From a checkpoint of a small self-supervised image encoder: activation squared_relu, batches of 256.
Rows from block 8, named by matrix and row number. Each number is 128 + 32 x the weight over its row's rms, rounded and kept within 0 to 255. All counts start at 0. After the name is the row's rms in percent of the matrix's.
# pw2: token mixer project (model.blocks.8.mixer.pw2.weight, 128x256), inputs 0-127
pw2.115 109 [106 110 166 124 146 126 133 127 148  78 108 132 109 126 147  76  77 137  96 110 127  97  89 146 162 124 105 146 118 150 171  87 159 166 116  99 177 200 124  90 174 118  82  75 160 170  96 112 100 177 124 121 193 100 159  77 140 124  85 165 129  90 137 129  91 139 135 156 141 150 120 164 156  57 106 145 139 143  38  75 131 127 185  84  83 123 103 193 117 133  90 120 150 145  69 109 191 116 143 118 169 118 134 119 120  85 107 141  83 180  94 125 131 145 144 113 134  36  69 167 144 145 134  99 167 156  84 119]
pw2.116 116 [124 134  68 169 165 161 145 169 146 192 105 122 121 182 157 130 145  92 119 134 119 167 149  93 117 100 143 128 123 156 141 157 120 135 132 165  89 132 174 163 137  91  90 124 145 133 142 118 146 134  68 178 152 113 157 142 107 125 116 120  67 134 174 103 160  94  96 130 131 104 113 152  99 166 108 106 135  94 122 114 100  93 134 106 159 160 122  96 152 125 186 131 137 124 147 146 109 167  90 229 101 108 139 112 193 173 124 175 182 124 152  91 154 120 152 155 197  99 163 151 140 141 134 207 147  92 124 128]
pw2.117 108 [114 115 118 156 148 185 143 114 147 122 148 114 105  96 103 141 161 134 124 121 113 111  97 132 115 111  93 147 136  64  94 167 123  91 141 143 143 158 122  73 151 161 151 131 121 108 128 116  81 128 128  96 157 179 155 106 120 155 140 139 143  99 157 124  78 185 138 149  96 116 125 230 122 100 136 128  68 151  77 136 189 133 174  63 118 129 102 203 129  64 143 126 137  69 196 150 122 154 111 104 159 142 103 138 123  75 172 164  38 133 147 100 105 200 141 152 156 110 125 133 144 136  89 134 153 152 125 122]
pw2.118 104 [160 109 165 142 190 108 156  81 192 177 105 110  98 164  98  40 131 198 134 109 102  98 110 159 100 129 180 115 100  99 169 124 142 110 117 135 130 181 123  93 122 117 152 172 111 180 151 159 110 129 121 104 172 104  83 126 179  96 118 199  92 125 118 165  86 126 190 191 171 151 125 169 120  98 142 128  97 188 130  36 100 144 155 143 122 163  66 162 113 134 109 115 136 175 133  90  83 129 122 145  88 171 100 126 116 104  91 130 110 117 118 108 123 140  96 101  87 127 118 138 113 158 105 170 172 123 119 121]
pw2.119 106 [ 83 150 158 114  94 171  95 157 166 125 135 158 128 115 157 131 111 182 183 107 144 110 144 115 137 126 173 124 158 152  99 124  54 177 101 143 120 116 148 147 117 110  93 113 141  54 141  54 172 147 110 124 160 158 159 164 142 131  73 152  92  62 121 124 114 150  87 101  82 155 153 119 142 121 120 128 135 136 166 115 121  89  98 121 142 160 113  89  92 160 171 138 103 163 123 160 163 117 174 143 117 170 179 111 128 171 123 112 163 127 159 114 102  82 116 162 150 120 144 112 103  84 148 158 131 138  96 117]
pw2.120 100 [ 98  78  79 154 125 159  92 155 140 186 143 142 118 183 160 135 130 124 144 197 117 147  97 130 113 143 141 165 133 173 132 166 134 160 117 117 153 130 161  94 189 140 164 123  83 137 120 114  76 160  72 120 171 161 176  69 117  93 113 171 104 140 164  40 143  94 109 202 167  97  80 122 136 100 157 137  83 142 166 120 141  70 118 164 163 134 126 136 121 121 145 195 155 168 153 215 159 198 108 118 110 107  99 165 116 172 115 223 102 108 143 115 123 186 168 142 132 127 135 152 108 122 121 169 146  77 141 131]
pw2.121 110 [150 139  96 165  95  52 132 111  79 171 114 181 140 134 177  84 128 103 143  77 164 142 107 106 190 148 101 139 167 125  98 145 148  96 173 139 109 113 143 122 145 123 106  86 164 139 130 128 122 142  88 186  98 109 177 135  61 134  87 157 117 168 135  84 131 100 112 114 145 136 110 172 149 139 115 120 172 114 114 143 153 102  42 124 146 156 161 123 151 143 146 141 150 123 125 191 147 171 131  93 117 116 125 144 142  94 125 136 153 160 133 143 142 180 146 113 130  94 106 163 120 150 130 104 189 125 102 117]
pw2.122 100 [116 114 144 104 110  96 120 121 141 141 168 136 176 105 137 150 130 122  92  91 147 145 182 140 125  99 125 146 118 149 123 109 112 149 120  91 164 126 101 180  94 148 116 129 144 144  96  95 145 117 140 142 107 185 124 137  58 141 215  93 153 153 170 180 215  99 114 107 120 126 105  37 141 105  73 111 164 108 170 152 125  77 109 136  81  97 152 132 127 120 114 123 151  92  48 100 167  90 135 124 156  95 147 113 148 200 138  74 154 145 126 171 139  89  88 102  68 131  89 141 114 121 206 140 120 149 155 131]
pw2.123 092 [164 105 110 123 150  95 162 118  73 111 140  50 138 134 110 104 163 128  88 143  87 123 114 108 104 118 118 127  71 163 134 165 137 152 135 106  80  96  43 114 161 100 134 102 105 134  96 195 176  99 170 136  97 100 162  66 145 142 157 116 171 154 126 157 105  57 109 144 181  83  87 172 158 163 156 103 120 145  98 214 107 132 120 216 121 116 166  63 152  90 116  85 148  88 174 158  91 163 123 105  69 133  79 145 125 122 151 142 128 121 148 139 172 130 143  68 115 184  66 121 155 145 104 124 157  60 145 116]
pw2.124 103 [171  83 192 137 131  96 205 132 152 168 147 100 119 132 135  68 164 114 132 129 133  72 184 104 110  81  84 125 156 117 129 164 144 189 149 175 110 113  25 111 158  98 173 132  95 132 130 141 145  93 150  89 143 113 123 120 111 103 183 213 152 117 113 106 140 102 103 170 187 113 120 129  45 174 110 140  93 144 173 124 134  83 134 123 182 130 112  97 148 146 188 143 146 156 101 163  70 124 138 197  88 101 130 107 166 123 168 128 179 102 164 111 121 169 206 123 108 151 148 143  96 161 188 142  74  74 121 121]
pw2.125 109 [168 112 131  95 131  73 127 111 100 152 139 122 142  83 171 125 120 150 102 135 141 200 132 135 132 166  56 172 156  89  92  85 156 113 122 109 178 122 116  71  57 150 121 160 148 163  73  32 122 158 148  89 100 141 149  94  75 125 148 201 110 148 191 150  71 123 110  87 116 128 109 122 154  79  97  94 113 137 123 122 113 134 159 132  71  74 122 128 158 128 116 168 128 108 106 130 185  65 179  89 166 140 125 168 142 147  71 121 104 161 148 160 174 164 126 150  69 124  89  82 123 126 124  79 133 188 132 136]
pw2.126 120 [121 168 107  91 136 175 120 131 139 120 147 151 155  89 104 135 226 101 157  56 132 183 174 115 164 102 107 100 118  99  53 179  68  78  97 161 152  96 165  99 112 141  93 102 131 143 142  81 150 107 133 123 147 184 146 122 105 172 105 158 146  96 159 134  98 172  79  49 123 118 112 144  91 137 128  84  99  99 146 143  85  97 107  44  74 155  87 117 170 163 140 140 135 135 102 138 165  89 108 156 142 175 162 153 177 183 135 147 161 203 107 135 119  85  90 153 139 126 169 122 100 112 187 154 152 132 171 117]